Weights of a small image flow-matching model: activation gelu, 10900 steps.
Rows from block 7 of a small image flow-matching model, named by matrix and row number. Rows with one number belong to one channel. Each number is 200 + 20 x the weight over its row's rms, rounded and kept within 0 to 999. All counts start at 0.
After each channel's rows are labels from the 100 images, of 14976 (inputs lightly noised), where the channel reaches its highest value: "colour at peak" is the nearest of a few named colours to the mean colour under the peak; "strongest on" is what is common among them. Only what is clearly more common there than usual is listed. The data: simulated stained blood smears.
# convs0: first 3x3 conv (model.decb.0.0.convs.0.weight, 128x256x3x3, each kernel summed), inputs 0-255
# convs1: second 3x3 conv (model.decb.0.0.convs.1.weight, 128x128x3x3, transposed, each kernel summed), outputs 0-127

convs0.11,188,195,196,195,187,216,204,186,215,227,193,193,185,193,203,226,199,202,205,188,199,204,200,205,182,192,189,207,186,207,227,201,216,185,204,195,215,186,200,199,207,201,170,199,188,200,175,199,201,185,216,164,195,221,185,202,186,210,213,187,148,211,201,197,191,188,200,190,190,183,201,199,208,183,213,227,194,187,222,253,196,205,194,204,187,192,208,214,193,181,174,201,199,198,187,195,184,196,218,189,209,204,193,223,206,212,204,208,211,210,189,199,223,197,181,198,204,197,219,179,203,202,197,204,202,217,191,225,199,163,242,225,197,213,184,214,170,167,230,201,224,204,253,183,212,177,226,200,184,209,244,166,239,205,183,212,259,218,226,195,212,174,250,216,222,252,204,191,202,196,148,223,223,217,206,183,206,179,206,202,210,203,162,212,202,182,195,250,223,191,244,205,192,181,197,213,187,218,164,218,216,218,155,213,241,204,204,219,214,226,196,210,204,219,201,227,220,196,231,214,202,212,212,241,221,179,183,226,191,230,216,227,192,195,236,206,227,220,212,207,259,226,206,221,217,174,179,217,209,256,217,189,230,184,259,242
convs1.11,188,207,179,175,170,216,170,219,185,196,251,239,197,186,203,147,183,204,234,182,211,236,186,195,176,215,197,210,207,212,237,175,189,163,164,194,201,205,202,215,235,205,199,202,211,208,201,197,195,193,185,191,244,214,179,189,182,209,172,244,171,226,168,214,176,187,188,206,213,227,201,172,206,221,211,199,243,182,209,180,184,196,191,157,212,188,228,205,202,227,199,213,225,177,202,219,196,209,218,215,166,221,189,219,200,191,214,187,198,198,230,206,201,189,194,217,204,210,190,217,191,233,243,202,195,178,211,189
colour at peak: purple; grey
strongest on: dark grains

convs0.58,155,206,218,210,196,205,199,210,211,174,195,186,185,211,198,206,203,223,169,224,245,212,197,196,199,205,184,208,200,183,218,199,205,196,205,178,140,179,208,246,162,208,192,199,172,155,195,208,238,181,223,160,231,206,160,221,183,210,212,192,192,183,192,220,191,200,181,200,179,197,198,230,206,199,200,204,187,184,172,204,166,196,211,180,220,192,206,198,185,240,173,194,218,206,195,187,191,184,190,177,194,207,191,210,212,173,188,164,189,234,182,217,206,176,197,225,188,211,232,194,190,225,197,215,178,193,205,226,244,221,174,189,189,187,180,212,214,186,194,182,203,192,182,226,183,191,196,223,213,229,216,212,212,210,208,168,215,193,176,191,227,216,182,218,191,208,207,232,193,188,181,242,180,233,199,191,189,197,230,206,177,175,206,185,186,218,211,255,225,172,192,200,169,212,174,210,227,187,223,209,191,192,184,206,197,234,209,215,186,217,211,193,205,199,221,224,200,220,216,216,209,222,241,197,206,177,172,221,203,192,232,193,243,200,202,193,216,203,203,243,234,210,203,181,204,204,207,202,202,235,178,241,171,179,120,213
convs1.58,201,224,188,201,195,191,185,176,212,190,193,186,187,200,234,214,213,173,200,195,199,198,152,212,187,176,196,187,194,197,218,177,208,188,193,196,207,205,242,188,203,212,206,221,170,218,176,168,196,162,235,192,194,215,173,212,189,211,216,195,169,209,151,191,183,199,187,198,196,163,216,198,175,204,233,248,213,210,176,186,192,183,190,222,208,218,184,183,201,198,146,175,177,225,225,223,197,199,208,213,175,183,178,193,186,206,190,214,207,211,203,178,276,196,186,215,198,188,184,217,196,215,197,161,202,230,230,187
colour at peak: grey; purple
strongest on: kidney-shaped nucleus

convs0.59,183,195,203,206,202,199,206,184,198,222,193,207,183,196,178,202,198,193,208,186,206,227,185,217,158,206,186,204,189,170,195,207,222,208,200,207,201,219,209,200,188,221,196,201,217,197,164,201,200,188,230,196,193,211,203,171,199,192,204,197,169,184,195,220,192,191,198,188,211,193,187,196,171,201,184,196,202,190,204,209,182,208,194,197,205,208,213,202,197,176,210,216,211,206,202,197,197,201,196,166,209,188,186,196,206,223,215,167,208,191,205,190,205,210,196,207,202,211,204,195,186,210,200,192,218,208,192,196,156,258,165,161,233,156,254,188,197,151,154,201,192,180,176,199,185,180,220,200,174,184,196,241,151,226,185,214,212,177,179,201,198,203,201,220,170,187,161,233,218,163,200,202,194,155,187,213,246,199,189,178,203,180,204,195,182,205,171,179,172,251,197,165,224,196,209,187,206,198,186,149,199,198,230,174,180,202,230,185,227,186,179,197,150,189,198,174,189,174,171,225,161,183,215,185,185,229,217,195,196,190,208,181,177,182,212,204,187,173,177,220,179,182,188,224,198,180,195,185,186,193,189,197,181,139,133,150
convs1.59,218,191,189,192,210,216,180,264,197,236,250,212,209,220,227,187,215,179,219,181,198,199,202,210,200,229,212,213,196,220,220,204,203,171,188,200,202,221,193,213,194,189,206,178,215,210,194,192,168,195,213,229,237,190,186,216,208,188,196,214,195,182,194,172,172,198,200,206,192,212,198,161,198,250,197,201,211,180,176,198,225,190,222,160,170,207,215,241,175,195,169,214,194,167,209,211,209,226,217,216,193,186,197,220,232,207,209,197,202,212,216,198,154,198,205,225,213,166,190,187,172,239,225,239,193,191,171,216
colour at peak: purple
strongest on: kidney-shaped nucleus

convs0.40,208,222,191,191,189,163,158,223,134,170,208,190,213,177,198,182,178,168,221,221,187,201,218,190,180,181,176,208,202,209,209,183,184,188,190,180,199,203,199,181,208,185,193,210,174,209,189,178,174,169,188,165,212,190,182,197,180,173,192,193,203,159,193,184,187,206,219,182,174,196,171,213,195,178,170,209,178,187,209,214,165,209,157,204,170,188,182,203,152,152,182,244,207,215,174,207,198,205,176,174,216,196,179,199,213,206,195,180,207,138,192,204,197,201,195,178,197,182,231,213,198,182,182,191,214,195,187,193,197,163,206,229,232,215,181,196,204,254,215,247,216,218,189,197,205,194,226,228,204,201,203,192,201,208,195,215,206,221,193,230,159,195,217,167,200,226,222,191,193,227,187,180,234,212,189,195,195,200,225,234,235,211,187,199,203,193,223,227,203,174,215,201,214,193,214,226,205,212,190,208,218,219,220,224,188,200,176,204,214,203,189,211,222,185,195,213,188,201,237,176,218,226,207,233,188,217,179,219,223,187,216,214,177,215,207,229,205,174,245,181,180,208,189,210,223,196,211,192,194,146,217,237,200,198,230,183
convs1.40,215,212,199,188,160,201,228,181,217,199,157,212,219,202,234,198,207,158,237,191,218,202,183,187,204,182,244,194,211,229,187,189,207,228,237,208,215,181,217,223,220,202,228,195,172,182,184,202,220,174,199,224,204,196,177,194,215,195,201,193,216,187,219,214,228,185,160,225,202,179,155,225,205,157,232,193,162,203,192,220,185,186,200,246,217,183,201,207,181,205,186,216,215,189,220,186,194,202,228,156,183,198,199,218,176,200,200,207,204,171,185,204,255,198,226,200,205,218,209,194,189,203,185,171,189,208,202,197
colour at peak: purple
strongest on: kidney-shaped nucleus; spiky cells

convs0.41,213,218,204,203,209,213,187,198,205,194,195,208,224,190,181,200,189,219,185,198,180,196,203,193,183,199,206,195,195,156,203,192,202,206,196,199,178,216,184,205,177,207,201,201,193,223,156,191,200,202,204,200,219,176,198,183,203,176,190,231,176,199,197,199,189,189,181,209,189,203,215,189,199,189,195,179,204,205,202,196,198,205,180,208,193,204,197,212,203,188,205,199,201,202,202,193,175,213,187,206,209,197,216,189,192,200,221,186,199,216,203,185,215,206,190,197,198,209,222,188,217,202,214,194,198,195,204,192,175,264,182,161,238,177,247,177,196,153,128,216,222,184,169,218,177,190,201,184,164,178,187,226,164,220,213,214,185,205,159,192,199,203,159,217,170,179,184,195,228,161,214,204,189,216,214,192,233,173,176,170,207,199,204,199,167,198,176,200,173,243,227,165,235,185,199,182,197,193,210,175,175,190,219,157,159,214,215,180,198,199,158,196,166,175,203,198,208,181,162,216,180,192,235,184,199,199,190,169,167,191,216,192,151,154,201,213,164,175,202,222,181,203,227,191,190,175,213,207,189,213,160,224,176,140,158,166
convs1.41,232,197,179,177,206,220,194,271,190,232,236,203,194,224,227,207,214,153,225,206,223,220,199,192,185,235,198,221,208,200,209,214,195,192,203,208,205,216,200,214,200,188,202,186,211,216,176,191,171,190,224,231,221,196,182,211,194,179,214,211,180,188,200,181,193,185,188,192,204,214,183,152,195,248,189,201,196,223,179,196,221,199,201,160,190,220,214,219,191,174,128,199,180,186,224,189,186,232,217,228,221,183,213,208,224,220,202,210,214,202,199,198,175,202,212,227,215,187,201,181,184,208,217,225,173,189,194,223
colour at peak: purple
strongest on: kidney-shaped nucleus

convs0.95,202,200,203,209,207,196,196,213,213,189,213,204,182,191,186,194,211,217,214,212,241,217,197,166,205,206,194,208,193,167,223,189,187,207,190,190,182,185,197,194,178,197,180,226,204,184,182,167,223,184,192,187,178,196,208,190,204,169,208,202,159,206,178,191,204,191,201,177,218,194,197,217,184,211,169,167,201,196,201,171,214,227,204,173,204,196,208,207,177,208,212,155,198,228,180,207,192,185,191,162,179,180,197,190,201,198,202,184,201,222,191,148,238,162,201,215,199,183,189,188,179,187,202,203,183,226,210,200,156,201,206,217,190,197,218,191,233,192,210,228,199,209,238,204,232,217,192,210,215,196,211,195,183,224,212,253,224,232,235,188,236,200,181,216,241,188,201,208,230,207,227,232,223,224,228,216,209,213,229,195,200,218,244,216,202,211,234,186,243,220,202,209,197,241,184,211,220,215,217,194,232,247,202,191,210,193,195,237,244,200,168,207,191,255,214,221,246,184,192,209,208,204,224,226,213,192,219,197,177,219,192,239,234,235,224,225,220,206,202,228,215,191,211,211,241,213,204,227,206,228,219,209,236,192,178,182
convs1.95,171,180,201,190,226,191,212,194,230,213,229,212,208,189,189,178,203,185,208,188,162,190,212,220,200,239,201,196,172,220,226,198,199,161,171,173,225,213,181,195,223,217,211,211,213,228,207,173,210,199,184,227,175,211,167,221,188,195,189,205,184,183,213,183,187,192,194,218,178,198,188,230,176,259,170,165,203,234,206,163,180,187,201,184,204,181,180,213,196,216,184,230,209,235,209,190,191,211,188,209,188,208,209,236,169,181,213,215,221,233,170,223,221,190,216,189,191,221,201,201,182,237,223,185,183,210,157,197
colour at peak: grey
strongest on: two lobes with orange grains

convs0.106,176,188,169,185,203,190,201,197,210,185,194,195,212,202,190,222,159,189,177,206,141,196,186,201,198,207,203,165,196,178,178,192,223,226,206,213,208,221,177,166,191,217,177,199,206,194,222,199,195,174,189,237,189,247,191,176,173,145,198,216,218,196,211,221,191,191,210,195,191,197,184,213,207,205,190,194,195,205,210,158,191,205,191,210,184,202,220,213,221,184,207,190,174,177,191,196,190,192,237,206,198,216,213,218,184,213,235,196,196,231,175,133,191,247,197,209,206,217,190,192,173,199,211,199,203,225,224,219,170,187,168,189,197,155,200,208,185,172,204,219,199,205,214,171,192,202,182,194,163,216,194,149,207,181,187,184,178,198,190,202,224,199,177,165,196,195,190,174,205,222,223,189,183,206,209,178,192,205,193,166,198,171,186,204,197,209,171,182,248,201,213,177,199,189,205,208,206,228,209,177,167,182,175,210,212,230,175,204,212,178,220,165,193,204,216,190,157,202,198,183,216,205,167,178,196,200,226,205,178,202,167,174,232,190,166,197,207,219,163,210,145,196,178,204,137,184,188,207,222,208,171,183,198,209,219,219
convs1.106,190,201,193,166,181,198,183,200,194,137,166,202,205,210,212,204,211,204,199,193,216,186,209,177,169,187,197,202,204,200,187,182,182,210,174,215,179,253,192,217,202,203,212,212,193,206,195,205,175,210,206,227,213,214,191,189,164,180,192,185,231,204,173,219,185,206,182,191,190,205,170,187,207,174,197,214,171,209,172,196,188,188,197,198,189,205,219,203,166,240,174,208,213,252,181,208,189,213,186,157,202,222,247,214,154,163,178,201,187,173,196,201,237,207,205,190,224,222,209,212,166,221,189,183,164,174,195,177
colour at peak: grey; purple
strongest on: dark grains

convs0.77,193,217,197,203,213,184,220,185,234,206,184,197,228,210,230,205,224,199,203,198,233,200,208,208,191,200,209,217,209,179,202,207,206,218,191,202,216,204,207,215,190,218,224,196,209,188,205,213,235,225,198,204,199,212,206,226,207,176,223,229,218,212,220,200,217,244,214,205,219,238,198,200,200,196,206,212,218,199,211,172,203,191,197,211,200,219,194,207,213,202,194,222,210,191,213,211,186,198,196,210,229,205,218,210,194,173,186,229,210,184,210,206,209,215,219,227,207,207,166,167,210,209,213,223,197,222,201,229,174,175,212,195,188,183,136,186,196,169,201,177,182,183,231,213,198,157,225,205,192,198,198,163,210,188,188,197,235,175,226,181,186,197,179,225,180,158,174,151,194,187,191,239,211,181,191,196,209,180,190,196,190,191,151,168,191,189,206,204,191,152,202,196,169,175,207,180,215,196,201,194,192,164,164,191,184,175,162,207,207,215,182,207,207,214,192,165,183,209,204,242,166,155,196,187,230,202,124,196,199,203,159,198,173,200,168,172,211,192,202,181,194,173,188,170,181,194,218,191,186,219,214,187,202,169,142,149
convs1.77,183,171,191,197,189,197,193,210,204,194,247,258,184,213,194,165,223,196,213,189,180,221,215,211,193,200,196,190,196,212,220,196,184,186,166,205,190,197,214,198,203,208,192,192,254,226,222,216,197,205,179,208,222,231,171,214,219,208,188,242,207,226,193,196,181,203,218,194,200,234,200,207,167,267,211,184,245,189,180,199,198,193,191,169,183,172,229,244,201,213,185,200,225,198,210,218,218,200,216,210,195,219,195,204,205,182,201,196,201,194,206,191,164,221,200,200,213,226,210,230,187,231,253,225,211,198,204,184
colour at peak: purple; grey
strongest on: round nucleus; crowded; spiky cells